config = dict(
    dataset='cartoon faces',
    image_size=64,
    horizontal_flip=False,
    translate=0.12,
    color_jitter=0.1,
    norm='layernorm',
    num_experts=8,
    moe_every=1,
    experts_per_token=2,
    register_tokens=4,
    eps=1e-08,
    max_precond_dim=1536,
    one_sided=True,
)
Rows from block 3 of a small segmentation model, named by matrix and row number. Rows with one number within an expert belong to one neuron, the router's apart. Each number is 128 + 32 x the weight over its row's rms, rounded and kept within 0 to 255. All counts start at 0. Numbers have three digits each. After the name is the row's rms in percent of the matrix's.
Before each expert's rows are labels from the 100 images, of 14976, where the router gives the expert most weight on average: "place" is the part of the image that holds the peak; "strongest on" is what is common among them. Only what is clearly more common there than usual is listed. The data: cartoon faces. In brackets: how many of the 100, against the usual share in percent.
# router: router (model.blocks.3.mlp.router.weight, 8x256, trained with AdamW), inputs 0-85
# gate: expert gate (model.blocks.3.mlp.gate, 8x128x256), inputs 0-85
# up: expert up (model.blocks.3.mlp.up, 8x128x256), inputs 0-85
# down: expert down (model.blocks.3.mlp.down, 8x256x128, transposed), outputs 0-85

# expert 4
place: bottom centre (33 vs 9.4)
strongest on: bald (27 vs 8.3)
router.4 106:116102150138077141165135129128119120131130121122148182120098122075091176151115139157114151119107072115170166154168111175084154114148084146151099133153126117123156101163145113098127070187149157123109131098114137114131107070107139116095154085203117132071141208
gate.0 080:111129193091142169129078147128017106124138116128117121127118140127128255135149139140136127108106040134087131137123043130129114119149128130128133073129118169174141129253121074108168127128136085128129137122123125128135100124117113123090128111137125149165126146
up.0 095:154054118183122103124139071121128133126119128156147137130117112163182115118148183125121128129139127129125125114127136166089140128126129127143122184161127128108090124118144163156125127123126125157123128147135141128129153247134153130168128132129126129106127121
down.0 089:182126175121129137138091121132131121149128120128128158131129140130136061139142110145095128137123168126124091181103148130121126126131135128131138122130128128145142140128123129128090126126127138063180089070127128126130083127128128128128129114136119219115127128
gate.1 099:127124050098184223124106129127230128131130173115126109128187128132097136130129127128128095130124128128124127152137108128128129126138137255078029193130157108128130129130124153127112122191127155093059126127083129116128135151128109130121181145129126134109129128
up.1 112:142127146132107127111051070128105176029127126128133135133125128215122128122131126134099130125131159098135208127124255123129138128133124122131150101070136179118100131185167127233125138116124255126127157096137128177125124138114004133107106100129132128130116119
down.1 108:125174127157128130128115144126130123131139128128173170127128159128121117126122128127128146136122128124222117132143166099124128133188153094162133128135117125133123134127127126125132128119150121155128172130186085128127120061131249109128130121123065127128208132
gate.2 115:085102128145058127127130188164128145104128125138131144125078086097063043114129128132129124128146100130130115128129043179126136128151131131122061128124122105109122121124124115128125118123127143180127122125128124110146180178173048126150214131114127127106132216
up.2 121:132127130157128083117218244118129145110128128129179132128032057128126078068135128132156129126143123129129125065129042145126127133178221174134000125133127099127118128083127123116110128115127134121128134077126127128148184193136069125131159166149159107137129130
down.2 114:128014130097128185128124105121041128108128127094128126139135133064177103150126142129090140129095138129147124064131156111130093112124109146141167131145140135129127126118130108127139168127129034094156129108130135146078090125174125128130112128067134195181124121
gate.3 092:166125161127137139067128128136162217125130118125199155169132110000137115125122129079141141133126126129118127124090146101129195115117132128129126126131131073045087122152113127126128126128130127123089155127121128126128129128170129130132185125127101128128151126
up.3 096:111073127124140130172131130128113099157128127129128101126145147158098128131240119109128107127129042128114089127128095127146096189129170051123118128116125132221130145111155130115138109130123162130146120150066132143125142158128128118128092194126176127128127128
down.3 104:128137000171141115105127129155131133140129113170124149154135144128148127119129137124153102133137114063156132124128123129098156133129128121094091066167111138102078073149126049128132114124111129127126117122157128128131120118109071104129127132183117128121133115
gate.4 111:136089046130059116127135132037096121128124076097134129125130118137134130133128127127137126069127074131128128133137137112128203068128125134127116112173214134117144104123150127157141136129127128132118146127136146132127151134094123128143168128149099125128126128
up.4 116:123215255138082126124116180146125143129109127122124153148129117119153130075130131169103146156142181111141133128124093129124069217130129098113129134098079116127001177128116128121092124065146144115128128124160102123246120172246009119134126144121156103081128129
down.4 105:071118102128165132102162128096135118122109128129130179110140123124095138151128120131134128104126128156205130205214076223132131124169144119133120128148169107118179128000127135155132136162134096132126107047128131127121130125127228144120143122099127126142155124
gate.5 084:130149129128130128128136128072145123135057104090127128129125128162187133131065128131129131147223099131128156127125133134131133180135123124135146036132138132121128127127128125134071119173115125119128216135130127083148123000136255146128128116123096151129128124
up.5 085:045129127128126135128132141129017208111219127062096177123136128135129113122127132102121128125127123132128128133131128153127118130127127123123075120087126109100128126128080127128127154117188152090132129122129128156131197148131044121118129161132186121070127128
down.5 088:139114126126130164124071118128138127154215135237113154126127133130128128111112127141132133139128138160127124126126118090132150116126128141128126221095130117128071215127131015082135126128086129133186151128140130116132116128068133118205130128115054128128182140
gate.6 092:129134129133128142196128127127132089143130052130126129199255129128122121129126129119136128128135167127128125127125130128129066168193145116129129128127129129133126129153129128130132133129128148000136124135139101128123125126128127105128128068132130126121129128
up.6 080:130122144128129124126175099129130137089126162131129114088040129133138110212137130132129126143125131131128116128128127143128122024077130125134128112082131223086128135121138166099091126145128088153136137135122129127129125120127145168133112129123131129134128120
down.6 083:115127138142129126142128128128130129097129119113129127128116080127144160147128128132118106125121091130133127136102133182127058127168125089128129089128099144128125151217125129134191117116129040121203149134129005122252132117231116224117128128136131121244128134
gate.7 124:159103129138128049203126128089028127128133118110117141127136210129128125073140162129127170122126089136102209229138123128128167128127052177161126123135188120124137126125127122127129145102131129126219157118113094133127124156003105128143128129220128097123138129
up.7 121:137061130128131129130111128040169096128128124124132127140143132127128118121153129105128187134000124137102130138129144129138166128129130157174127128126255120126136112073130125128127194128129128127146127125128124133081130140050114163139019122206114124122135130
down.7 108:129126136154128128131125166159099128126166131141110108150182117130130128132136119136126165128128138128124212115126144124118113076152132126000143120131126157131124128168136208130128067123085127137116109151129130153128119127058130122127129128122128129175059118
gate.8 099:128129129128129087111107128128126253090127131121136188080129138127135137131120133149133000127141128128129124140121090037128126096095075178090122123149094206136145134125095114105093124150064124129132132132126135125156124129124135113128127132129131128131131084
up.8 098:128199164127141173135131230127170125133128140129167095128111170127131135138124210054145120219182103146045130150106129144085127129127129133128154128130123135159129128151125128045143145113122134105128127121000136116131070130173144098122128126120123138143130133
down.8 089:111129126113139094128183155141224141153206117095119128133130115113121127125119198132145099128119128128128140093091217072131130131197138128131130082122197150129205131132130132130118128127124047131146117133117111127106129126123138087157130132128125119139118162
gate.9 117:157136124146107107140161084129132105121132141130122132185128115138136224128214111133105177147101128099076139117235128128011128148131130127158132099127105143128183112161151145128137122052128129127116167128128138170146137135131151136059124123163121144119108137
up.9 114:132203126148128085127130128131134128126129134129066132139129105147201128085192046127098134191120128127119131112198131128101127131135126128181155085115094134128128122109138147128125120067052128128117225129126147154219146128132202102091125126140127131125128131
down.9 117:126119139114128125130133125248048131128114129110153126125132078127125131156130131024128128125135134127127132123045152231133131143132131101051127117165130132126135096058078140167118121161127124123128114128078124122123189126128125186098099131145153128216129111
gate.10 115:127151128130123127112129135119119129127115129124124130087131125145127129126129160092129129124142129008118135138126132136127126112127070151128230127129128146097114115219130134129120195084110110126114172126112125128130130134129091130127161132129130128129077126
up.10 102:129134128127151125115126128180142133114124153122128128139157127122130122096059123128123124132130131005205128175131134166142122128125061123127157138126126105127122158115064121098124129131128145125128072139177135128129128000134128128134127145119132129139105127
down.10 114:130108128110128134125144173120118123105102126124126126128128128128255175136154129127128126134083071130127129128130114134127128117129136128177108177128124132119157115129127138206166128134127122141125127051110255096143131154071138127180121128125121122128169128

# expert 1
place: bottom centre (29 vs 9.4)
strongest on: pink face (34 vs 13.9)
router.1 101:096141171140188138139148100101147112145113104189169137145106136146058102170095121131101156138115132104160154082176186080157160190137087150140175100138149077113102138159105151161085113146117162153134171188103124170121085092183080179145108098137097132087089118
gate.0 083:146000128128127117128082128128125125129127130129123128124099000161042127090130129125097128127127128133136127125112128126121160146139132128111126238124127128114128038129129127148129128126127128131107128131076094127127140129129122128063211177080140128049128128
up.0 077:112125122130129127127107178128128135132122125064126129143150150129172145113128132117133129157128134127120128127131127131137141067151132128128003128128113214126128146111213129128161131115178171116128118109128085133126144097123129123175128134128128129130140113
down.0 090:140123141132134127127129128129131084123128114087127139114128091136125130095128131134127128143119127128113144064129187120117189127128128128130127128128134126136134025135129225136133128064129129128131165127155123127127124129069116166090180113127137126089107132
gate.1 113:060081123200133130128059126030107130118117150220128127117076131128042128146128091131123127093116127129115127142136123128119122129081099128130139124127129239185139120111131135128134127122128145127023128079131127130122126142130101201121123163128128090181080135
up.1 124:124124127118129132128122061120129090079123131132117128126103134126128255220145048128138169089116128128092164136128122128000117128118123129130137128125128137137165089114128130129128128127127152121069128100124129129128126206143078138128119131128114127132124130
down.1 109:125126129126128144122135130128134070130138127128129129127128127110094071126135126106123255128169094120185176164146208127144129145128099161132134115119134115077131042118129131121145203128102126128112141115116126128131129064139126127248133086109128149118180128
gate.2 084:134084130075085148134128128125153123131150122134129147152139082124119069126136016132128142127119131000128146113129137079118143124128128117131128116103128107108127180129123119109126128127127181128103128114128129120128127126130136133121128109128117141128128128
up.2 083:128073129114128120180120128128128129039137130135132131154194105086128107127131000131127132249080153131240129010127130124254158100111118124173129127103127141124132170132149085116128128126127132130128128124126128111125128128129106206134123115159124135065122129
down.2 093:127135136138118110128132155129136131125142127124129125162130143127131125091133128068129143120107128255133126125157105130123128128129129129127124175125160129123091129129124221129137130163144127131128134136134129154134135100079130162096153157128130128125116000
gate.3 070:129128135122142128129091128103034128131114129182109132132128122140162120132178137120130128123128128128123126126129128117128135128127133121126129130122056129128127128125145140128133255118126106130131133128149128162130127130141128126128108126157127134104135122
up.3 070:096102027128122117128150128131132115131209134061124127127128099189153131127128204124126157119135125127128133088128156095121128128129129127128127128128129167112144128107232128092156128200120137136127119130133125024046241120115170128042133222150130169128128127
down.3 093:126128102122135128002126120124040114127132114125164126128132140065141130128127138192126133135126128132144151132129126054130128119143117140164198166248123126136129121129128151106136132152129099186130090127127128128119128000144150122099092133147126131174158128
gate.4 106:139126131126140060129128182129066165102142126144128152144186131121056129133129131127132146113130126122038145125131131126046130132129122118131137075122130127128147109078123100142124095129130175129128117091043136152146124123246128138138137113130129128131119138
up.4 124:142131126127165128112167133193085129134167128128126128182174128092039128108128094114130201130135129112093139037133128127114152132129129104131132127039133167128213141125118067126125147124123133128132127121130126133220124121127128128122153127129125132128128136
down.4 124:122115139130128113130129130050115137124066126141130117121128127128128147147125182123122148117126127128128127123124128147128126127132105145104128112132152135034122123114172132124109136119137110121128120069062128129062178127147136128153121130169156150156128115
gate.5 085:112128092129062014102140125201127127112128202125124143122126103131129110155138153080073132110128148126113126128162130128127164129130130148082129131130196126110122117115131148137128129126102127000135129144128128129126160133149129135121128125230118143123129070
up.5 086:127128123128128127117128128129131128069134255125118141104131114131129127126188128112117140123131178117120127130029137120130109136129128143125124142101165115120122116122129140153113123127128156126088128147128128116128129128130109133120128206128087134126126113
down.5 077:128136123126164131128133111138130076062130128128167113120129130126103255082167118137139092142135018116049092124128096128147133126255157138133121128130131137146122180128122127170126168128119099127128127144255127128143111127129139128129097128136059137128150126
gate.6 138:135124075090132120135152128127139136120127165146131136074128032136127088138105172096127130122127130039123114060140125061130131128106126149126137082074131121127120200121128132130137185124097132131132159120099152213125130128140134133123090129125127133128125100
up.6 143:138132143193114185128132125128116124145127125098124126154128255107151134192206128149138125128127126134132131065131119122051129127128107108130133132127094148128135126160071102142127100151126125112048124128135103106151129133126030110129164127089128063125126132
down.6 118:125139120071136105133129128131064127131128130126158096120135118194129132127156111000110134111096131127200099136128128120142104167137109102126129124136133134126121129047129136255129129014128130117128116132246121132133128128129155127127080128128127128127127127
gate.7 093:128129112144132137000133137132113129110150165129123138109127100152125068187134138043129127078127210112161129122188153104088133133127119161141154156120146078084119117114128141143000132112121126047127139210122132174126127129130116182064132131128128118124094085
up.7 103:131128114127129144064117141129130129127185255134097135127128000127129088162128145074113136084122131109137110136178122113125142126127150167130130200101139122085054148107157132130094143114056131126129126133129132137124128126123128163068133159120136130124134104
down.7 093:131126135085200130129122150131152150092129111128073174100111200128110131125130146195129130212208101128106142159097121139234128124132128137127245130127107128128132148136192125103225149123129078215127132123078148125146125000128212128144126128125128147125127139
gate.8 106:169131112083132255099118119129128141128125127195133129135134139114120116128052130115129119000128087125135131213148129155128138127107128152128131136145068186129135137133134067145111133128128127126130070127128128128129134124128129123136141071129117128139137200
up.8 095:058130144210111128125141132124131117128136128128125122128119126135166078050255126141126131174136142128123109104100127113128121130156125000127105128089109117128121067128116134128224117131128138142122185130134128121130126128119125110166046197126133124115123127
down.8 104:146144127110113160137119128142171130206130122134113039141113127143128105122125117129117154124146128133102121131192207147166157128134135168122131140118085125128145130129255121126136095143129182134118122156132083109127146104099115126132128131127130122090113186
gate.9 070:128093129127135129127129128129130206128128020165197130255129132088075126125126121122121133128124029133136131032127127127129215129136174129140106126131214132128133130131154128130125126127140248124124120000075110129127124122092121132147222126123119133216127128
up.9 073:127145089065116127118051138148125111128129238126127128014123131108221126115025127106094110127139132147131110156133128109132129125131131128128121255126126037121128128132132130126134129138123135148114127127130135129127183122126232095125129153091164120069132129
down.9 095:128128125113121142130131042089120036102128124152106112252131068130138127190128123117053137142122131128132125125113132127182109128133085045135128128128085135095128079119147109129131126065128140079132127128099128122123066127126130092135181127124128130127087129
gate.10 073:124175152191134123128129131129128138124125127134207130135135139128127120128113133114128083128129124110112129119129097151129130126119119117140130114135158125128130130230090128186199169124127126000137126124127013141122128128127131136131128124093113123184133128
up.10 077:125117134119064127198125102129121130116128122128143128220132128037106128116137132185124061128127128128128130154126128128128134129176133127131121098130133128124139128154109128138127123134130139125128126125124100131132146125128117097128236124139127255087109240
down.10 089:130143132100231123129103132223128184125146126047239128130125123157128162128128131129130116122204113255119108129128128148117129125081080139127145128120127128129127151099127131138135128128128133131130111128131065118135129137124115129126126126140134106172147026

# expert 7
place: bottom left (35 vs 14.1)
strongest on: orange face (59 vs 14.1); beard (58 vs 20.1); orange hair (29 vs 6.2); hair colour: yellow (29 vs 6.5)
router.7 104:110088205149090113162126093087117105098140106061173103154201171154106196098106155143133176183135077141147158123114111166139145164096116131205090087181164144114150106138165079116177145095182126104145105109051100088168105173125131153105112151147172137100140105
gate.0 084:128127025132128255129125128101128113123102124127125172129119074130117122126153129220124128125128124133163133147165111105116138146161125137128130129138128030152129128117129059139079162125128045128128113128145128127131133129128122143115135196136236124122057133
up.0 095:000138117128129124123125131129145224129236129072109129126138137135132127128116072115125128154124131128128127140130126216078128123150130128128098128160128128102128107123130129111145129173129131126128128116128124131141132129128140125133157128127132138125128131
down.0 098:127191146124130127122125101106131189101127093207125127164126128131128129143125157086130122125128128124128125135085116125128122128020128130128126136139128166128078124115175129152133126137108128126135141130134140126134121136127138128129128122102151129128128119
gate.1 110:128133081132181130127127190128127130128130131122127155128125129126128128147103125131130109000139127118152127129192128128137128128132114128102128117146112062126124155134123187127125121150000110129181127151128132208132129128155128125128144128119132174155128090
up.1 116:133128151127094118127132088146127128128132125139127132135101109131109106106130147129129155156134129126127142117064133129134128131129009128127194126115128230116174128186035126127125126185128128128127134127134128090129129087082125143128162127019126104125012129
down.1 113:129127124146136172128133126084131124116123136130000128110137132128123128128141128103112128129102129125134113218255124130198132157134133152130144128123203143125119133128111128130135063163125119131125128199134091223201098119126120128128167134127128095125128111
gate.2 078:091106128128128161138137130128162127134121128111119103122136127247129128130130095121129130128135124127127130129148131135106110148124139092131098140128129110118128127027128124179134077128136131140056098119117128123137194111149131128144129131128129122128128129
up.2 081:125122123126165131128129144128128125069000128128128128087128122145127128138127121124129156128083089133130130169200128130255128128131131120128111109124127123126129068050127072025124120125138136160108119098128128177134127123131165154128129227130130114124128129
down.2 084:131147141182135132041133125099128127104074127125126061128203157123129123143140135128211126171135126148127119095129135130133104129136117130128150128131128123162129160093115159127124135138131124068128127212114000139128119126117128128137145138126135070135103120
gate.3 095:128077133136131126138156123125128133105180128162126121126128130053129000118156141004130128131127127143127126096147154128126147142125167105141153117105151126144127128127129129138089128117156128087142129190111131125131125128128128128127124142128153129072125120
up.3 087:136200121128128126114033107130126053151125128111120139129223127133141128128102125137112117044136131082133045128094127095108129078140111119127000145116128128100120129127125140128134135136130078146116127119203128131108140128133198079102133110128130129129131123
down.3 104:102127148128132128133128127117131131060128119131123117124126000099121105128128127000119156128127128143128123131139142126128120135128127126124129104093145143118122124123155126128021128128134140079123130138032134129125130129138127130133128128124147132136073128
gate.4 126:173133137139132121124094121126060145110058128150074127129141133157133131140128121129133152110138142136119128110111128129107127128122122118128142136131105132020146123111115121138132144128126111118097000108127119000137129129194190150128125117070119175156118128
up.4 123:071124119067127127135149131179171128163169128127128126118129122162128127034130127116126046135128044117134128069129130137131088132132238125114122128125129110153121128128255154127126124124128150145137193169128231146127150125160134122188078128189137054100167129
down.4 129:128128133121132126143101044131103128100128130126130222051132140128165128121219142129115098124135133119133127098124158192116128130133160116142138127133149133128152127111113129132150128126119118142102133126116125170128116129126117128154128086135088124121116098
gate.5 095:080129128140130128150128255127131127123121123131150122127124134131066134166126132129142122128128079157151132129110126230119048144132184126124128077139127143148129127130129115135074078127161118226128127128127129124131121135144150116199128117128129105155143132
up.5 080:146150099112125120090127117130157131059179137133127133128128097100201110117130121127000167123100173103133115088137142035130211008121108129221128136114158060050124128118130141128120131128111173132127128128164129078091139086123127134125128154109127129121126109
down.5 115:099132129130128141199128131069046125121156132129100022067140128127130128128130127127128136108066133129130121129138049127116128140122128126123137138126142115133126057099124102123190112138155146127115159177128129114133127129166126128128177009119128130120000117
gate.6 082:141206120081129118121129255142132138255127128129127030130164104122138128180115125112111087127128128119122120127125119119133129126126125108098123132080139128123088138128121138122129149123106138127126129130255129141068165127127129088137137067130125123124127122
up.6 080:146132126128171128126126133129135127127128129121128035138127131127132169144127128128140114162138126145129125101120119135128128125128135140102124135130122128127126131110082130127128047235128127105095100132124130118118129127072128058107247140099127137130138123
down.6 092:129125125129154195200176127131123212140121126121128094136143062134074202118126078129126128144130155125128131116220147131142129116117124108129125128128129104127071122155127125128137121157154138128128126199128066033104128122128123127128128075125128147124042123
gate.7 136:130107126239087086126111147130069126121152132129128128128154134115128126133129219129182186173104136126226127065136253128109132128134116133128135104128129182126112113160115081091116126121113100113138127128132128128126080113128121117130131183122123050126157129
up.7 146:125195135067150128162107070113125129127128127140134129130129179156128119128136130103047062119168116103024096156128083120201132125124124150128190126128126125130123143135096128127138238126108128123150159126127157132131139209138129130200113076128081133027099124
down.7 122:159122125133134174118148166113129133128133136188070127215157102128099109168096120081144129128131125041127125126196128141132127129188129122116073142106124123093115129131129129061137131128122129187030075127172128143128096128018112126165158137104167124113201076
gate.8 060:128127128128129125130234128127127127190139126118131126134135126128128136128203128118136129130142136130126133129130125129171168116122154255129122125245168129110128125132139059086131133149128181126128128135127117128134137127112124127126240128130118124035147092
up.8 054:079128120129129127135131128125128120129130128106128116127187131128132132129127132000104128151129125050126120145109130128166135127223122127129128125127137139124127123167117143126155132124128123123125212159134125162122129128119132109140128132129126132128128119
down.8 093:128125106144123128177127130133139110128129126128083068125128130126158117125130125128128161112128128157127124127126125107241130128128134127126133138080129128114112127118131128038088146128121141129129178130130174134032131110128129142116184127128128146113128108
gate.9 093:122126121120113127199127133128152200119128125134118138127128125132041038103133154128124128132126127133128136154201141117128136232128128129128137138128151128128137131151136128117129128123128183129125135115127120145123128123121131138131184128130147125119126134
up.9 098:150118119130114127129127152127128127219128127140128122128117128128061047103128129128125146133126128130137142118124255107128132128128095128134131134095128138123130144128142129107127135129129129231127127124129125128126128035020131149157148131129171106127122134
down.9 101:129128128193124116169134128127134110144128127119157118129146136128125154128130130143126121127086106133134146127126159121136128130134119128128066120134218129143127162124127135106000122130131037128132129133128012174129121128124126108126125128102037223100130130
gate.10 081:127131125136128123203132111128123128142125083130130123143166130133127129129128131128073128124123123128122128142139041103129129134141129129132128064146255133130130191149134110130159128114130211091128162128151127132128128128128127114149125009132104132107130129
up.10 080:197127130128137128111126125130070000128128130122123128130127126165142138128137128120188128136128128102162130123127165120073131127200128045161128116119123130092115132037128129128086132128112128165140128124137196129129118164130145108088109142125130134048108125
down.10 091:127125093128127130135129174110128151180149126121082113136142135127127128131109125206128000128120126127164128128157132129126124126165092111134124123101127129176125132228120115083130000124135128145114125147168123143130106158127131126144128056128148131128146130

# expert 2
place: middle left (26 vs 9.4)
strongest on: green face (37 vs 14.5)
router.2 101:120158121124202217076144120139106071105119127079099136109148142130124156170120132150108115092084111100063135132126066135114095133150198081146160166167120110117160112126147179138165168108130106141126133093109138141034129158166188128181111078105118179187088127
gate.0 061:101126134128077128126094105128135127127090147132126125182128128118080117133127191167128137128128129130144126130128128149146117163127125126128127137092103132127114163135131134101128110172128128249129135145131122130117146130065133132000123131234127128118138167
up.0 068:126237126123178073127132132128131124123129126128127125120116127130128125139129156128214147126094129125122159124124100255128107145153124129128129079152152103086128128060082048181130176093123129113126031096000129141128119127164128130113127123125118128127154129
down.0 095:119128134119255129119128128088097143125128128133187132128077129106138123123128131131104129127119130135204129019130143131106126128129087128128128123128128127121126128128171117166106130122124128102128130057122124125140120126146128128128166221089129128131075128
gate.1 114:211071123125128124130129137129100127128134128129212128124117095171125138126154159095143125127130135134034128124100136047127103128206129161128130129125124126166102130024171129129128172108098128123104065122128137213126198173130121107094104127128128129115121117
up.1 111:168128126121128128128134130129123126129131128147133132029113122144188128131134224102159124151145144089109167125114126104129119102129128177178138134121127127131129158050163126128131140057063126122129098122129132132127142142133105130123099127119129128108110071
down.1 117:129140092128103160030114119129115126127121134115095127195133139043161141130125120129126110114118137115130113138119131128109158118102128128105116127118121239102163128132109125118088122130124168127135128192128121128134088126130128128147129118188121142129128189
gate.2 070:133127130255130066144000124133128128134128122205128212127136128055222118173128084128121148132184119097243125099127133122128140136122099128132190079128128135128125129133117099129137126129109124186128128130167128123130128019139132221133127146130132056128128121
up.2 074:067143127098128125128000131143020126129128159127127132128115128125064165115135127132128124128128147133127069125148126133129122009147127146058128205090101117127105128124140125127128128129104097128127154128130130129127064128129124129109158128125129128128129147
down.2 096:120163128134160128129167127169069110120107134128132099123127125128184129123099125127138129128127128131155130128085109130102131000115133128130125143130131130151130056121128152139155123226126128133128150128128128126111131133126127086121134121153120128139128114
gate.3 132:128128148130161179120099139128125123113127128128125041132118167129133149150128056171115106142127132255128130133127113153174129039139144094138127132093084122125220128129112096131130120135174116135118125128077129125169127128128126112121124120128132127131134163
up.3 130:197129148134128185128088128120122157123120087130126121184129145099209193122132134197123079120127025132128129220137089137150129021128128127127131104130127092108131138150118129131061128128139122125138129076129069082138126134128125104129093105115127128139126231
down.3 118:098130144080128091129174172125128140128128128102125128127056064137124120128125157124132140122130087121015138129144158112098176132132130144127146034128134108132125056127149128123143149125066128231115148128121131145145129123127157255128126130143122128127128076
gate.4 086:085227164124157172121086077131127083118137150129128128125128206129128119120129124083138101126130128128126134128101128129128113136128132125068133153120118087131129128115062118127134101121123169103123109160119125118107125165149045128112123127116128130130137132
up.4 085:118183161140255178069128114128125128122136172110119128065103139171148126124139128125216000127123129123126128120125127124120088130126136124128131170126118074128128128095077199145137117122123122068130040169128128115092113231186124123119123128126117130126127111
down.4 093:200134140144134128121126128173128118128133128127151125126125127112128218127132126127132135116114135129128106128128112222133129128133129117129119100187128156152184131116120125128123160129240127000144127121138128204157178072147163122098136108153122133180151120
gate.5 091:127130117119132126128123063130128134111131127130094135115225129126143063076117130126115128128128128110127120210200132131135130060113136140115145212255137107111223128127131153124239141119126115128128106140124121048104146128132161129109137128145112134125135074
up.5 089:193131087115191128096072113035186155121128123127110255129244131123134133139108150141056122118129231121129116153149127128129122131122140183117128117155143000117133155119171118128121193109148119112127133114219129127121131140128130127120129091128042151124131063
down.5 090:136128124162133083120127128133172121114123129084185121125051121128104131134090124136126142130127124131137143127116133128123127122128130125131090126127134130177128147149128140203130133138120128130123129128144134130131125045123128130121120128138118128135136133
gate.6 076:123127137128129121255131140128130129130134127125130123175125127128123127127127128132192124131202122139129138128146132145129128120133128146150105097128067128128130127145128115130102054147133139130118132148124129134167147127104124112128139131140195126096210209
up.6 086:147128143108170145165117111168126127242179160186118128139084036128061126101128130118130127119133130208127127127127128125133127198127163107125137126131131127225110127126128128128128125142125126123136125255123132126103127153128129183126131126137126146129128126
down.6 088:130094128128132113073162128128130131114137133128128141240120126075120127115190123180127128103133156128119127123139123129127090127123132131129075128129138127129046129136124127134131162158121128124128125149132157093134137166128128170116128134128128136127130119
gate.7 072:088130095129131128211178133124116121133128127108117000127166129243131136126128134082126128128128128128108128101127126138125129120231080127126128071138127128126135123125126129129199132132124126114183128070097127140124132131137126032129152120128117135128107101
up.7 076:133127134113128128128125144129129192120129199131129122130115129105116128161136129142118127127183128160145149128143117128129119146127091131132130131128110139241129136132120096107106122233227122124111127129157162123129128119117128129110128146130141110136132150
down.7 105:131104128182130128128125129118109123128131118132133127133207135128128143139119169129145128134127089127255178133082120132126124128141131123255123109132126095131255128128130129131128126126165128128212107126128127103123166129146128108128127126133173128138141132
gate.8 100:128129249129130119119142160120080122135108129129139135125106119129129016166103125127128126123129142125114127128114130144127119128147130101128129148115019094083061082128093148128129137109128126137133158122083131126116101132202128128125131127210128129130154129
up.8 104:100128122117129188135138128085127126086119129000120128128145126133115126128090166118114024127128101154133128193118130129106131130127133127114101126127119131100255133129128122139145098214175128124126135200132135122129133113144161119204255108117137128164126128
down.8 098:095168126128131140117255128181156032135090134116155127073125114146160141128131123076128192128139128185126163122128125128132099140146089075128127121122130121126124118129128134127130128133128119139074172186124132129140129123125135131106124180158127128122135117
gate.9 060:134129125255102159056132127104118109116126124121051128130128132128130073135128042099125127116121128128109128128128125168000115128136157127118126202129113127085128125131145128131128130115130060127121128136126130121141137197134054121130132127126129128122127124
up.9 052:137127138132130128121128121255000125125125128128099151132125094156132131135128125137094196120127129128128065108129128135137128126128128094128135126128158170081133127118131128073128079133126129130126150189137112127130182128128110164128119149197124138127132128
down.9 083:129129125076121126131133178112072147128160130106126129126126118138128120109121124121095129123169128060128113132144131100129127125165147227110128130204129026163127130125134174073119255128028128133127128106117127123255127107120147133129128214123132128115127113
gate.10 115:121135105143128148101178129124134128126132238122051128116154133128131119129127116087120138127113164119117136255124136123110128133124133125150129234126190027066128082128129214153128138132123127074126022114136134122126142134170158130073127129079143131107124127
up.10 109:167128136132107135123127097120126124132098127156135125128080085129128131139131126208142150121053136130151128135131117132127128197119136142130118123127125172127129128128129128186053014137176124139122170148130130119138120128108162129111117091136105128128128126
down.10 092:127137118137077158067131137036130129123130234112119143135160128126124047126131129000073127097128127130042145134122127082119145151064130134128091146127128201124131023134128097139130127132125194079126076086107151121128137139128098128068127132083130062136113103